Weights of a small image VAE.
Training: 6100 steps, batches of 256.
Rows from block 1 of the decoder, named by matrix and row number. Rows with one number belong to one channel. Each number is 500 + 50 x the weight over its row's rms, rounded and kept within 0 to 999. All counts start at 0. Numbers have three digits each. After the name is the row's rms in percent of the matrix's.
# convs0: first 3x3 conv (decoder.mid.1.convs.0.weight, 192x192x3x3), inputs 54-71, a 3x3 kernel for each
# convs1: second 3x3 conv (decoder.mid.1.convs.1.weight, 192x192x3x3, transposed), outputs 54-71, a 3x3 kernel for each
convs0.63 096:489458480487519498429415533513484446520506451481522543512549484458517449440530485493605482504563499481503472476512446484508523541534523505465419461461501502458477475513511475456373473525518544378474497376504466556495544495561528499420489499493419483518502510472561489559453422506486545565517516465472466486503574563447503512583461487578465575522531506469509536451412615536490466567454455508501518504533563498446531506545532506495477537532547422447476517457397519527488505583409496471460
convs0.64 121:507478407498428455538470513595497505471559589542602602451524489532420473576537455525490493561578579429468480498507447413499463400490577542473385492475476564494433423601416561506547534451495563515507496481407465474460512522379527488376494552387499475445508437494489514496579521457465520502525574541538502465533518490448516583500442438501494468472605372496540463525425507480466463472504559477509513433500529445493543442629506597470466473473488456540534472535465448524444471546510468494431
convs0.65 094:565542455453512542546530564469574513565543484497493413552518478509535529504571529565490511481585525454481511503512599586439521484468556544588465446444482442423457495459484456574502543554508499453436503436548457499535441350506531482478517544461417383441429478408469484467434502482520533546616486550437496543533544476453480534515481452491518556492448497465522497590374547480456488545500498528417435536494547463417474505567443583493546471424480489569567604459470503606477568455547513548493
convs0.66 094:557490446389572576530553580495479551446349511541518503490535509525470498546479529464526517511501514509580487505467539474493476488512538483579465425531428418483545463530564556436549495483434517514448554485468566442452531530536530529513517515508431537416499573509510555497449583545589544497526543603587521576498574501524484490480499525482669492523464542433450537517627448497451502464413568504479377528552507507510422520576580474604442563521483565489589499562482488592324539555475534558486
convs0.67 114:433521522521253579462495558509516447483444447506475479526451498502548527489521493510473515394497395512434397509525511532576494513439540503503556452510494463500482467504527455602509464477518510542537559490561520531495470523468481529502540508503526526530526570458495481462512491507475520436492500500573578515485587551520503554450517495501544444474538521498492514448578438489498502520569490570517547526446442506528505490453532460537502477479482514524506514499504448421492459562483502495512
convs0.68 090:510488470485490450478497486472528570468481625479556506503555454500466494502507432526554468545435490472556459532504477586645554490470515563491426485378518509475480521461493557642521560659556542579500567463515417464436515574564527644582480487477535474407532544518543489499489525482472436508519523472513560522489501419486525548508464519591591575635481511493482470496515479462438415496479438511515456456563562553519606572487586486479545576514493440545515501522537470534484465481367519572561
convs0.69 091:483468539551515504566430451493552473407518615456485547473484497475426403498518434509523491563579529528496557556513456353478522597504545502547505468422454496427519514533432437509582458512537509496506500491477494562594544520538455482445548459476536498410511429409494528488475552482445622515470549494482500474504450546551507469433432437507560469519538534433481430418482428541470423440516585466464603481505590506498531403426506491548463476518495529542502491514477419480480461497425446508431
convs0.70 089:446500496520533508463454504506520421577439519436586473565509516487573464517426454490558559504475577519470481491409479510647566462534543542472561535490483539465462507401511518441532516464492449536439460573466460427405544527477525512531492441520552566515511454479465543543531510463614568403525428511469531464525475500505526435497556445542411503542504477464504529446572502378432501362512478528506464464539481462533503534596539490518484539572479435540496526495473547502517499528438514538419
convs0.71 092:488573465523431462524531482482412453506472464530587552552514443577509463513580503479484486566551484453435431493481530576434488446478572582541481546460515416399467548560491507530518479521473389387436538484617600496512450492531426468460539609479469523463531423500508465491540510465390402412427485503537506563512410527476499413507421520510582419425493545543531474412467449481492516489567617513593487539482512460463416531519456418452452450520500443491526487551547557530521466510516424514523
convs0.72 097:417476554467530469412426496485505472510561482505493554480444521412465539473492508554518525575129503498542457457596509303456440552448481458525499504525514462445476491447488489408526479499489518438580439548522592471479422368510519500514532520555556449437480515512482525539541682515435516495455511480529496498519530465527460503491572498525590504478387482493465509468475493494375466537475501573497461490501572462488558526470534481495513450450457504485515486459516570541565493462504491533469
convs0.73 091:507509406502520468567505469510505440596563436466576578495500484547497441551535537499458638577686503487525546520505517584487624484495462564469486528501425455395433490560567537607395585597480496442517590566465557433426585567470541561565504547552455493524462395446515488541475360505595485564505489503423466552545477513469508473586437476463407453520545458492362512490599549480469469422606531440548398413527574403598510539605571601416560520540476510510470491522573526554474527569576444520408
convs0.74 088:520533428469474500525520459498552476513546572508481511484571529478496472521449546512493474471494493455552518480471489546539491499532530533444488460463492517487456496500471524546464542479453462511580540503486454491485479457431504485424479497498535594544486626476549442443567568582457429437458541494542531470532508514500476469487399555527464450552431433501457495551527466490526542497576540534436480524470469555532419405490532411528475495501414495488467428560519512504478550582506365482488
convs0.75 111:482507433541564486453503490469524473483467555493509467493477457511519472487505466524481535529515458556388479457385531475573527403472463465499496523548522497472482481447456520596442466515421474529420510547473479485484517538480528540495485505505494481534568581499442465471491483435508477571434471500457476458431424461469414468513500490503448518545495492461482471471330480514540476449486402522485406531460499469403515573572485414510474523475537475429486552480506514502450454419506505482503
convs0.76 105:505461441464529440519615465550571553458495499531553502544469438483460540416505493477562473442539588489533528424554522443497617556469466423472404514615400460462527481472465468501405437482448416492511437483481579521484499487495476498525518479513420476458620529556439430512503501456470481460542496539498524575448370499504517471587485512581482475533482422511446429410495498560518467519458482565449467463481509455488565609559520420528505542416488484574573508420467510499527510560465460450444
convs0.77 086:507560444493579540455541474558530566478435487499454499507432454435495474422471482520536531552558564438427536446493455511542547489500455426531477459540522596465467496535437475618541458545493608550491443455544544522494432443475504428555477531487494592484504539553481482469463513578470286539445535508532640563556582550519476447514412449637490460509487501517469447482346315564530444528550507407502455497547554533512567567554576535550488495494479514315471566548488496390464561486472508473438
convs0.78 110:444428465438452362538541481507520494442420497528502462522541540488551481469495555586636583534482520516500483510545529419585611508377442519426476531538437494442521460475499548376541479444457493512504526499513414426470544541474541578540502500510499553519486501648452465430569511525528551520586580569494521549428488472509479530553508494506494509481513490491440495422503479500491550474555485534636440477530548408474572570425488488463547469513557458542479543438535587602482479589419517509514
convs0.79 100:449492502408513581485476470511442486529439355497490532471499479437439481487538493483543546552474500505457454544533443406592527494500454486479447518513535485521404512523499514489407516503557543428468485538438520478503536480462544441430536508507447456518500482542494492526486519545437462405512466558528431508422463454478447398488513485508452483480557516482516551480546563502520497452520505567529348511555528516473504481489511537501532505460556504350501549565511443525546474485568468518484
convs0.80 091:497515434564522509590455460528549564477372487578551535500525456483535510503525486462585516447475528458495485582507503553531630542441514429514520389410497408446492486495431508460599530496429499535517485533563484398474536465537552521514557484460473515433496585379388443505534539572499393499425498456549539483526515499548487545478422544582604467451437510505463566515510539432426473537627521469507470512558471504445464543525548449538581466529461481482533591494472598487500518515399518515494
convs0.81 129:443426481432524488621738508521510494573364431453443488540516501481526474489500468459493482531547456517473462493546505446530484474538509538468465498607463485496475472497496526498424568546430452498487418421523540539583541494478244489518479610579567478471506617524517481493508481507493551499517459440446536488577537518581521530525539480454475527553463536479529539524550447465481555516482524495510508540492491514519482503493496396542373470535547559539557428580550579466571501523490439474461
convs0.82 103:481489419580553533435561450463491512520475524521488541521469472449489478476535495491449519470558419488416462443488550404560534511449507482479453449561545463439482485445508467376504519540520507582513446379532524451494506542491493508524510502519506530515450374518496521502482484459563520594556531518529526458429546514465470513517478457490373590487513424503546504473489569531436474629469474551436488511441596512453507471541404483572488487426580420272366509514485459485498539531467428456502
convs0.83 084:520544512472508509456509492471462450509410473502503496466446522442503494536481498539584505558496442517521513512518514520613467520540494546511508526542494482591430509532470459616432517487534457473399601475516564582549452294451541365581532512512494546570529407472498505466492544429483646459414435458495463486465577444499484494506557489492607498532613510387549502457496483475522518530461513611495510459473509500506561490410493554442500530479454490518508493532486562493653541541470512520491
convs0.84 098:455475425495487447498501492494592511453531518473498503500501462535554527490512529511578471483480561543545485500460493559461433444402502530540493542539481430583487494515517559647506576506447399513486580525511537544488475575471470553447496520474555480448474614603522463476514499439456579522635602477537515491549487383519460476549527529491580549487569501533505479522482291491469322612595593511578627537541472419468440519413561404466522509497554462564541565577509518655512422514495445585572
convs0.85 105:552575470431487418467609508506517527492653594547526474555507499421519472486393437615583552533543517513518531443490549496495405553520455454477527465538469457457490491498477440514483515491518450428523399447458496552494472451476502384491443484485480541474444542503553517545434481549386495492512520497563433498580502446489559568510529481542308436567483524510419476451382562474489435472543500529525506450492447523562480435434515560470470509486452511536545446469534598505508475448565476472508
convs0.86 075:503526490528456502420492504478492567555477486406556450525551501541397467501453450409417486433477438517427343559475475478392477454528440550522497446427483575450492576508499570473540542527469452451491595447463430528558561559521591570500506560506483501423455427426495586459592495517503418506462459399494512507569443501431575477490640440458512529526495501404457427520499540493529515460474504475337509475603480514511475592410498543463482505583557470482503523504507542499526430387441541445512
convs0.87 104:463473601471346481509500514480512486508533527536479507547438492471529485527509501503465460486501320520426449520545534504465429523495534512464536490517580496502451515449451539483415528516486530480523534541556538448558511571492534520494549511519511507488449476495510505538527462494548555545466497513492472489529399462478467495490470525425652503446540520476526522523561542469453493539508444527553496440493503539496509543468436491522479504579521426544478518536499525586551433530498492491488
convs0.88 093:387469420463545597614477532523544524484537456482476457440431461453514446525523541486523508559606442481424489540430531438477511548434459512521518512534509535509549517543473513454462528516484510521480452531488493421506531442467464544512500519512467577509408537511508483527485561518514562540487585534484379552574577375511475390457519454567557527493497442450427451410305407495411489446508411489563485483482475534527592523498466424490465477429512522546610474503523533454484458486494491489469
convs0.89 117:476480544445506573561512520502429500505403567510541544480569487405501512459516525483551542500436532563581518492548458499488490495499481547613493496517513432422458546503501475577477514535505415579474465519492577449492457000519476257533558503537549517570464559462429453500561544470479348536499509495501563470474552444505512437526527479524444445523394517503543462476502433481472471526566501583482486552572494576519556558523486424495485517438574473464551503577488520547508470484596484395517
convs0.90 104:467450507559640561541489570470495527462480436519493517510457442500520520515432491483470464529563517498422470491537597410568455420581493475467464440538480527482477486481518499560466500452499548624491441452500477448519441386453451535523491497514568625519444393473499560512458469542451498568523540515531526468461609531507485472427511572579418602483575524556564489533651525541510520521454564600509491483525398513526505482445447499554504495451473498359440436465447421412456458594612535484484
convs0.91 109:421413488415563520406559489534491422527540441513456524531566542528496502465529486504580558553597499526505428516476521335480547477469461476442487338497474492486486466470530499644517471481495510475467517402562489471463482519464450520498500444528534370507410381456520547459493544471619558459458579512604537488543665618573520557558493463605420464542536572480551527488553428412530450527558527606605526545537526492501475476572492511511521506483458571494506465469464474487533537481466464492446
convs0.92 088:491435400458443476563486533522480499468480464489509462516548486493470392527552553480518482475525542430540478520571540595411504522472470496340500501526498541504552549565464467500596505559444490483497561521433602602500517453535472505505478538472515440459530499434454501492472518516514495539450426417551523513453580553524501458527431557511599541525491522556478505452581561516466436514467571499418491580491475497518445463595540475517515515580525492419488501493487557571591423588486374402469
convs0.93 104:470425447523413473543516530471532478460484468488509516472494540540569523513429502528622548552577524497476461574493484563477494506445476517534468516589522444469444503525498458492505502499471465529558554597459528500488489555499501457566519545499511491429516454457467466493519486502508515500498444507636540562678613662557570561528466447437547421499505518465510535456503481496476460553593550473562437462532471507534537555456478540488546490595550402531516534526502504441479506459527479522541
convs0.94 100:530516556471264420469569431539429450483500529495511464520466505519481509497521514493478480591570475524541521485584597390463546551577493490536585482531478428449435508508495586437353561569474540479431402516517514483521531520467469474449505520500544455448578482540497520505548483520513536590491529495430414538474434484514442542495517579488643574512492531507558406508565542492455474546538430515499378509527432500500448485504446386525471522469487551583498545465551467439483507568591536478368
convs0.95 093:540504517464562587448474497512449620505533541495491558447428452444503477499447471559476534443577534468536492496479470444515541470479521517487570458493451474472462501450494568575544485628549483590440461573455502579514481509408519543492518517468482455543494581507419480521504528579569413546503480493441533487512578559511465528519558478477390443516424526499512429524553490514497436557494498432514512517547500504535541511487499554412472518486517584394475542481500496506421517361472346428433
convs0.96 108:439380499500353582494565506483455394508370458518470494515579462435461475451456450518610603461659453504431514577486493423435562541542560498499504491579597482519442527493488539499574478538547471208466524501501569533556464392445432393440511494521520593502502596527464522498507367455543367503524476511475465511508444508508550492501434545487462486463543532455522460440568495518468512474496523555527467482526496505607594502556418453525475490434546533319488563535524578586547546728550467503481
convs0.97 096:484392476524544500454462402535559512488617551523522547411421509523468555451507491550468509436504518488430424534452472579536514454457475442404485465387527488402396528486460556523479556476563556416482504534536567525498565601523469519488497581501569469424483545525485524478472544513519547451483481554563478499522453529541473484379416537469540544446453471438495435440483457476511460484463441479506462530512464512651473452550497497428491522530563507503484488481474494460462404439517433502505
convs0.98 088:421581474423420530523469507532499421536493295502461483486555508489548466509393498527504574484580458463397537520445512614533543543472525484513496501626584487547425533503421506499476517508535437351505485426469481524504479412550443169423489482523454528448422434475523514430491478536513292474460478461484467551451496529493534442457565514448554474486619496478438511542550539496560509459543514549425524472527484519553508453607518538529582495442513422325469456484492537602600515653514474502542
convs0.99 099:454433425498517545562522550514481526508537408522431554544488474467500564481496489482527506469537525505480406558557557543614519527392456440470425418546515415443480490496513520455521486468486541515520506539545476395529510547509507427453499483517472526559479531580468472440502528544508554502489561557510539513546573511536515549516460465450492499446621537507528507449610548495512497490566547507598526579549481493486549523495496529502561511558544456512462530485447469535495536468539467570487
convs0.100 103:436497516546349491448555532554488486511625442569556502519469484556392515536527546503541556437425508507505476510528485467460550429596542517620453558522540414515464498434470458449505500428434423449563530483463452456505534482487539403467475506611460529512511440428570557423442539608476462430544548549461424496457546533498499526413546510458553549511501494496481485514639669468586473592575519603486570505577515466471488476479460481520447504532463463621502436422598445476439534557472579514467
convs0.101 085:541490433489430515633616524483509513485476492437494579467525427486550483502536491505458399510500645513450524530400450530367479529415504569472437535520438490482489465545508455576521510565520446480497452479491479520582473441501474505553426548519399532517411533426530552475588477482499502482497430431498552485570386447550484561551462456441427467577500481542573514549507557504568542453546473454553530528480495407471496423342456494388454434537503446466528444462446504470534453517400449421621
convs0.102 098:448502438448511426493537546517481475430545528492546567499437508510527442525513504491447529486502579527445467474522536552539563537509484478454473496524532531380457501492492524453600466489564483446434525525516530479466536558525530504477511494490504495594442549532491521484464478561528484508434525485414430383483471450546452477438542486479537549551538452517493547521526517469503461466479377446431517521460518465476528434504498436475497426524502479363355462491494481486430504521440520516491
convs0.103 094:439450440486512579562484591490481511437234434556453493398517404504480464493455506457465545425493590472436447538460502455453495518429508521486557441504544470466465459488494559543537507512518534549550460551458569450491470371483426291497539588533477465519510426465427476426518489512531467474509478505513605529423548550523452487453465527522471428430497483436434509494464495512495560490557502519591508522574480510419518558485547404523477481519582415252541525499520552498506538505553430465531
convs0.104 112:528466518450413531404558490494513498495462497520464511502499539512538532513535458535501516536528556542521472464509495345673570420346520486519500507567514464485434497520488478450547506513501527521528569429493523536544528486503477447499511481499520429470552468514462495519518509498476569509539466490554542519488596564537494508484491521528452472517492470512552456305490504428418466546478484653478423591562486445475485488496501462521536552475542454561522481503517554545490602477568468499522
convs1.63 091:487523476462472479565554464476470528455474523482522496507487528444509483521444421493446516525358505524470511440508492428477542459570519494513476461543475535539504414472507513496531499596548456446478418434476600635499537531540438507464531427501534365496594537519496520608536514498497572479443478468494457591485461499538495584519528491484487502508518505555508571415468533562494561503503472422599484490464459537477454512371367559510406514546500544507473506505560520562416434424518518434526
convs1.64 108:542521410494530574425500557504368485507537473472420474512614409537449494586565552525517507448421449511496569449396521554532481506557452525475353562505542564507629467551463526507493532499563473499487488554504477432472494514424542550493444417440499505418521475451432540499512528516445546408443493498458485489461438483526506490546523426527510427603543529538505530526489522523546567511533535502543569427490617520515518609408493493520555535539518512478546384545443541502532502443574550511540
convs1.65 096:434489487479508459471426466511537480516418403629456467417511460538497473464533489496483482490436539553558629485586503506492416513524485456561558468509444522551528506459510493454501498556522440430532463469484443508477524489523603573579525640525444532549537543511532505458427488511499472537485507517574471498566467556510425503509489487455431448513481501476511478473476551556571467542480545515542410493440501460509466455451410549494486526580451482435436495520445431467482457468475516447459
convs1.66 094:482557501436385547490516594450446499454518512605453429497445474453500425511505532431451469422548539464519484545445562524631424552496488462505537525457573468451524525539424482529480538528547480505513489385434497373468460514499490512434544627530502430488544548392567489473441462399454511484486469516483507487518365440479464444486533521570458507483418522598477487528523565508515473512464396598499493518539438547526467517439444505527484522470422465483569504540509507451550541542483538479518
convs1.67 114:435546539516493406475413586470507513552379440495546454454540437497564445492524486434491555510424542469453490515474548489415474534459425463554516525493448495374506486513498553589500521453535561494516511446496487460548464482545530472507414496473465566470442451453502454473555568457465526502535516498475470500422465580514470501470556503572593511521442502522473569542401535529486506576520448558555431491469435480420550547557443528484562484432550588591513597488502492570538382438602488581556
convs1.68 094:504588552582530444453514476460426479480481564477506480480548476555442496557465505503412466566692543617552525542538585516509524519511479439550551495556485557555480534447472574451419504529424523579528550520504514582597465463461461497479520630447479417545407484536544460479506462552483524537535485520514528496534601555480464460511560470473546482518491486517533506486540496477481466462484567530531447562500494551574511550563463456508417488592552476471581549451534488425496538496546488554525
convs1.69 090:465534575544391486503501511463563379454518470497567498452488451587539529580496526533454526469538552469476596476573547493523595471472476472491509504568526480501423472479558428538437496570442446519554483477493514531450513526477548552512394441472528443463533526406569583528544459449451447425541456478499498513557561398499502553489538466512487488443483491588521517559489610501526490447523519496678491511489569493493477498533499518499433482472520487437496481512465556549491603546524502563504
convs1.70 093:593482539491588521496503498572436518476452386599461591528568425446328495544534516535501491454581466478438563459517516455405576512494529486475539494391537502543492500409510390474465447605484515529489472538559513465560593589494491519556415466465467481580469590480460465467539561507450474431454480494608547463534540443583481578528491406540566477517476449563539598499449537526493491497478450533491505529463506514437516520477491497531464516536477427532556431457502550468542469509481477543432
convs1.71 096:470451490491613415552431577540488549572537505462506448506505481517508403487516517554515525498441509484493507546534570468475475423476542522599493572559458518483508425450415467462551489435533523538495475485436521513616508475587409506464479465554505504518615581439489490484523529570527499539476478468591483494463484412534518451517495536541554434476538427534496503512491592562462509569464436480451508482500485474446524530588488534513536395534592498499562572610576517560571413576466511588509
convs1.72 105:499450370448430570535491499551557561487475581553603427467464551553458419529513556484516461513587597509515480524454453486583533517582530475476549604543561543569438520500520418466546428502460522523462505512506545598500544432509464311560488478478499456477512402553489521416525509488476544575522430552581594516487504628514491476518572486520459564455509474552491487505456430499528472533481567528552554556526473448637534452540526476447464507611472509392398495508497435455489519506526490467505
convs1.73 091:429533458502445485496557553435567491543562472447502451452475461564529539479432420529558511565398455522461502523413445378574499520504482559613546540509531502472515554469494477513522463431532471539471524529434479565471493431507528403480409442470529559540540516493537511530594535483423490371528572565475429451511491450525494477443467534511528604525501488536516511502491481498503485504547515513557479483499552424466431496503494399516543473515457523571525502520462538491434455445519460505483
convs1.74 099:540510562545417483567547660506498391523459451431473485508498507544529586481455543418459537482444444483547521525523549482510483478617500487479537430480447531549460543540535522478538554552469540485483428482488443494480564537565551484506574551507516480562519557513450536436569501546616629523488508510471547514346418458419418491398471532545389531507486495432523517438586492393517505546464525520514495527472512502521465555603553547506464453490516534491454594483484425481564491384511503596488
convs1.75 096:559490598492408519537492491475450520585468488565476524455410466601602484511399431501517465494572473482425467519541492468528455497554530486508582502559454508498457513545548456516568490454506537458504446451486496476500498501583442582544487512434587559549579531404533479514431452486530563463476486527544557568567515472467545501465474518534531471501550551539457553514542475493436466550496539544505477505481532430522515480465498427470569520514507512556490498496471564522573563530510524550556
convs1.76 108:531445527587481507570554485476594451571535443494445546596552456484569471503459472521462471515477550550552599490514426518512465447409517459460509537559472469523485520499622581515396475479545535477446466470502464435514531488496460536445456564496489472443476565440436553603546605511552523495494533541568528536460549418525575606519508469549475486522504495527522541597474450492520453535454432522456492549495578527430456498524450553513508522468479473360401449468420497476563492425450535538533
convs1.77 090:518534498417510550550525532549490517562513535543552442512484567544524524559590550461485513469442511477500504612519537476576542502447614473543468538500474585537536556511538463568548453517489523481511453465470513473361463567486468562478476579484541548501518521507583496477481525448452564441412389519525436448489443497515436397498503504505519456527567512556471500559404476565604472475437547577477624503412579438485536432503500576476470472553482431471580507566478516493489537488438556577526
convs1.78 102:506591465514455491464442535462486547547522479455465391479501528535507581400444474468455502622588516571533487521531505469503533489536537471474553457527468532473440532537504436497487427512522433527487461492431365423398502483409490529526426483448516458471435571453516506467444481544535517425547499489527573578601450418525537571540466498483522435447484488545472504481541396496463538498486501548479641508446479355500403515472431577471527469478504466502525528567510479421518483469514563544441
convs1.79 103:535494517522530470425464465515534592486552539442561497572536478608458486533461516486593509295500481507441474486397498494500463470466447523558492585565485525510540472553530513439487447370426512469485580536491473497505455565537509491518369515547478531468570466537536556448582524446476564466617464534565603489425459591461410546467510490546423502534579452508479487485562490396490537390449456615498550472494513502453468445513472452449460516490472529486522480559476566506510450486511431521520
convs1.80 091:536550457535512430502412477390414466561459518487511464441454442487402450476505470518444435507540454512494466495487482443509470533424483491501530429503547557456603517492497434525575536569518533423525486525464455504539452541461503375419385434479523462530571571570571545530487474590495652534406539564413525586472488504444439448497634464546537428504536485480569438455479458429512446591504425537456433498514490500480524425513466444417487534419430480476485510566445461420474580495485465569462
convs1.81 111:602350471462432497523477491526425530499566625457521572489502537417431453416441433571569548532493507525451494482501455530476483518500495473529525491397663532486520553466395481506614552489446557522509468479460457517537478471522445492566497478489536463504473461623447534388495445481571501511445417480493463439376475592457422558544539501477507525535455488447517613513501510465547439497509389462548384509542404505555527536507583533471394554502482464510462445506491565484548583536489523444524
convs1.82 108:466415502515569432488476457425419439547559490563542449496509515612458460523505488483544445498532543521468509508549574507443614556511531430535516379439554556555478463575539409474472530468515362499467457541530445466493481493526537586449536447494429486611513595480537517550578590461519353484547577546464584487530535576474421461509489477504667580510503497500572568510539501448545517450558448544435494446497462553420521496487550490549523544448550474522502525656480465512463484353538426497460
convs1.83 086:470527446505442555485548507507490475595520422546461490497521504467581529507578501468477490616570505469433466479455466521589468512542492507486485480465484482453466483418469538341443470436508467458495420388441527515530508519443525592444569576526490506507430653495430515536464539548523393459507443452496421541503491426515510511512474490424471571476539421511433557603514442482514537531518543445504441550495524464514533540588532512470474481481610486521575484544532550502520508402409461491411
convs1.84 096:571529494572483453534509598498544546525490420608466562447457506502490413448507444483573547499532452519439547451500429502491392465530560488492522505531432478516516503424477482403578491556480477473546424415515524496524505488466502460441508452487472525505496550545554483439513447381537508504513510509493546572400480510489472492497500543570497523484466460481616521562547495500498481507440452460466330519470433532505557447553509533475442532459469515487626444594511465487493537495514512501566
convs1.85 099:516433496531455457481541545455560554423420457512522509569621471514523580481535523420547463564515463467370431513473447501537582482403499616536542467576554391486518519404422504539526437445499470471538446417497448536570558497462425622360496547482551484528512509537449455522476536549499480587541595512449516450529551414494581451515495491538557446517456451578464509513569497508611491526562482543507462548461521516484557501572449524501499479429457478524541552490416455471487463497501545612535
convs1.86 081:484514447476555510507579500503465525456559505446489502541535499495513454457444515539394531515455469440471577510506551534563572465420428376493527580493434510469479478575568536478422498496470488515518445472416445396470501459521484387365513473525596515506628484556556545549516582562478462485537402338496451551532401416519585528455514441506571474550488517457540474449497441456484442535488526531565472477478517528489415503530523457510505468498427399437442435452416549620536556591536585470535
convs1.87 110:593499471473472545577546523483521484561473387492435486560454569410584527473501554550530527503446452513499540477461515474543434550480470469455491420580437420513466465507521594497416511600512526508504593507488494511481543502478521547462510507515503521525440597472466476528459528511470474432508525523461564501425358457464498548499515496560537477518455482482518441543531575530469532444542514434551559549445510558512463593492494459516453589530469525446569529475465495513470549438444483474488
convs1.88 095:509474379502592485498487460476529570468415507468432394530476550561456530512605536491586513449408411509558539487422476513493453535454467541520502457513484520569489443488507531486430550562469557552488451558575455471500464494547514658483529437475492483481457493457439525498442512572452376405467439441521518518606470469514602477510546537468384528532551474588448511552536617495495491527509471507522480573503436595537441489492422432430436520550508422415493447551541436491438496439426486432523
convs1.89 116:487468428439559462537534544445511495526641494536562469510477469507681544486425477457417513480448485572510420502516516511586501569383550462548506473527561523448465528510526501600531530474483473538458469493509451413519465508436489515504474531450470544536509523438567524510545550557568572476503526478487486553502479526487491443449460521430580541519495524459467440495538467500588512490549492566583479480489449516530514486429448505519491511479469519559468456537508491540514433475595465457531
convs1.90 109:561474542529483544542542548491504481494501496416475468392517511468317507481486518621539479651547475473509467491486460430546585440556517537559488546524465485500440493572498472443522496527536483482488549434521495503436522554541486415522483441468554524491488513626485525480518527531428498564459548560558435497489590448467485523490467485520537463396521546526447508529401538373422543558579501536472462559488516490445476638591684526555549533514471566593466617603548478524495424476462479483562
convs1.91 101:486417474471419492522523568496499534558497471528499458463495481594457522493460457552571483485568433543468441530483437502598539453465509502492490472547541462537436504503502515484470458452532483466456394572513495497466517543546587543580521616566553490496527542499557450449574525556525528410497520503533511509544302358466503384473439539503455469488538432426445513549474477472456472512435561512387568508457507499463487473430519518455484522463478437505489402501511514516525579524397493442475
convs1.92 086:547560568468525456505458500472460479519568428513503578512570567494511518463450485469511543470485474480413430445568527420559446428549472541512537552386456481562504480451560488500463497519555518475442455491436560478497524437479516490579538610557516534440522473503537531561515551528527555520445381482510520553555409675565507472507469462463375569519524521509543524414442562438542452500470439462489539466563493541538552421411455486495496545538520482513565450454465487514496406349520479370443
convs1.93 095:435527490392616446509492475510443474587608452457551542515541538419374502508462458515538495513400502488475506504565515533430506517483463527560502464542492458467551488418451490493558582522517479452485485394491530537537525491509559523500465402467512542534550579555493533487449457551369446491560494546445445363429699377467556532476477495465557543512432431472519499536568422561530536560555518432531494501492483513488485541379391473448496495525487532449442515454463548513479438541576543503526
convs1.94 103:548525498572601486487484451418414412464491494518549434502488491537490415488527538500469479462396403536551461438397518407580495433481494546502474509500584502576554559485517532459427497479456465532565472498587480584474520485616536435512495556520536452496512519581560606580484501505543507475518433430487524553492462476439508485411446504492433492488540582469396360451482471604457458551503635611490578525449437515502494505476387484452485441505465565517474590552524515490486529484631450465551
convs1.95 100:517504452499543494538474418539566452569524480498562483507420453512525525464521485519525521442429502536567493616556505567438486516618496509527593527491565515532437465436485451515529572500516489423484575409370455502549520508518455399568553398488445444476447449397489559485448439452499543494420444462448559488455568440539424518488502491496512477522384512531503480586607546524514503472539423460580508568567542516459514579535470575487487494531547542458521475524459490573555459560446586563478
convs1.96 112:597554520550509426488593496494569557500493488553472491551537543521373521517459501499572467477393562447417464489560485441501551558562487486489423461406479505510499467576530462516539470440462485568446460570497376517522471498509455372453481556404529450565538481507601476509536548499463363550522475540546487524545568418574487491509447462506646401458490504458510532560643541450487508494433475503386384456622486511424544535647463519526559538539473441662563410362513529547499397499541539484473
convs1.97 103:535524493426500517402404566478491486531510478533504532546561489477452566519505532521487492548589416436466444482470523490477500468494532546579579544684452517515484527607562439443470513558568524391503486469508564550550478439544553533549494510541450431489519467537501493460459520567551509461509492487547570513542595565527580547516539495471512495446469472503516526588524582548505594486355488574484472444465503508451501486458479482536492441469520512529450479448388549373530550509552541568538
convs1.98 094:464496525544563517491463520475476526422495522507450449446591405537372525527526525540482460532492541481529569505443550489471486434560515552496474436370493413462546476470471547443458533567474413535559576382478508484521554598492492531413477549552521476409461435562583453484531588512491506493514483548374416505563467529527519557520471481560486432508530499464397548489534537496470543407551549568474455495498520505449497513550442416526438425375533484562504528506487605519542525450515489440479
convs1.99 101:488448421436503484450450490557486539512449469531584542470515507477441455471469537506457494465464444525478525555467517595500429487466504510452543514563437522444552528515575516582487524487515492549531442529498498502530549454447519550441508502527498564462412567468394437526472572517493396406543477519606513470527504516515520514493494508572573455485542461486447491504557534532453436391461479572416531523472555524526493582556456429415412513431468506390434480517459460444514483421542437458425
convs1.100 109:517397585545451378482464551524458437487438527565454474506450475505543466516599546553497457550537516541507509513522591499535574515492502545512603462513459445443468569542516527535594475567516523538551488599483491477533437459556552518508561608507530455480493427590517519453472549439580543537478467551592493484542591495489518511474546466466429453483416522470479424394451577487463540492366556453476543508467440426446591423429508446528404421560468520403428519588474499536509410420519495465505
convs1.101 081:463443392566502536538547502521535461479488442579584491417519452495490514535455479505493403471534481568497481471454467594417541558479527467413433448484508546461417533507467484447535520496509544457487625485582517507551536506537467517498549513613489496507474510515441555592515486459435546531467520554436533426457624517411425436479534477482442483424484511511462515468502479496429507576469530487571468535514442543541412505514466486593488568501514558556486553391502421544507433515541501533508
convs1.102 092:462521455568525533569419533522564495546505489501487512445534427471463479508528466497558472564462512494478499513528552545468468543528538496562417504434485537542523560535478569439473521483472538500559542486469480440502535446459527499407469422561464559512504509474494556499472494517462501524457518507459575508469503683498565574538487537482425576554537523448527501454458472528481432488505508506478533623525463505474515473577564488514539473472616486394503537532553526481496421484455475475502
convs1.103 096:522425563436402530478462503479528478474497644524609618492436514487638549473501531440525487444470424459532446497491506507648523415418484455456569470421539437513470554435553443488524483522525525444494469519515428501528461439525457553527551632648537561538447589480472485468469531450573533519537612519556544510551410528511457528539529436548493500487582466496551444485443519502544497526455523507549636504504506525465587411521510468536380484497494486482509452552551523478510506503418466499544
convs1.104 108:499529530594560556528602521487568584469576482529475498476439450565486310488524501475476539427532482475492532545392411549412468487547581468487424403454499450486567551509538422420414482488469485523450460528539485492485512494512481419484460536547477488463440529518526491521510539422575528520448527433496529638417481538542535482503491588469329501489526539451466499510526546549513541495418426529537382500576595527471460470459579517503591559391515599387536528497536468523546405423441537522544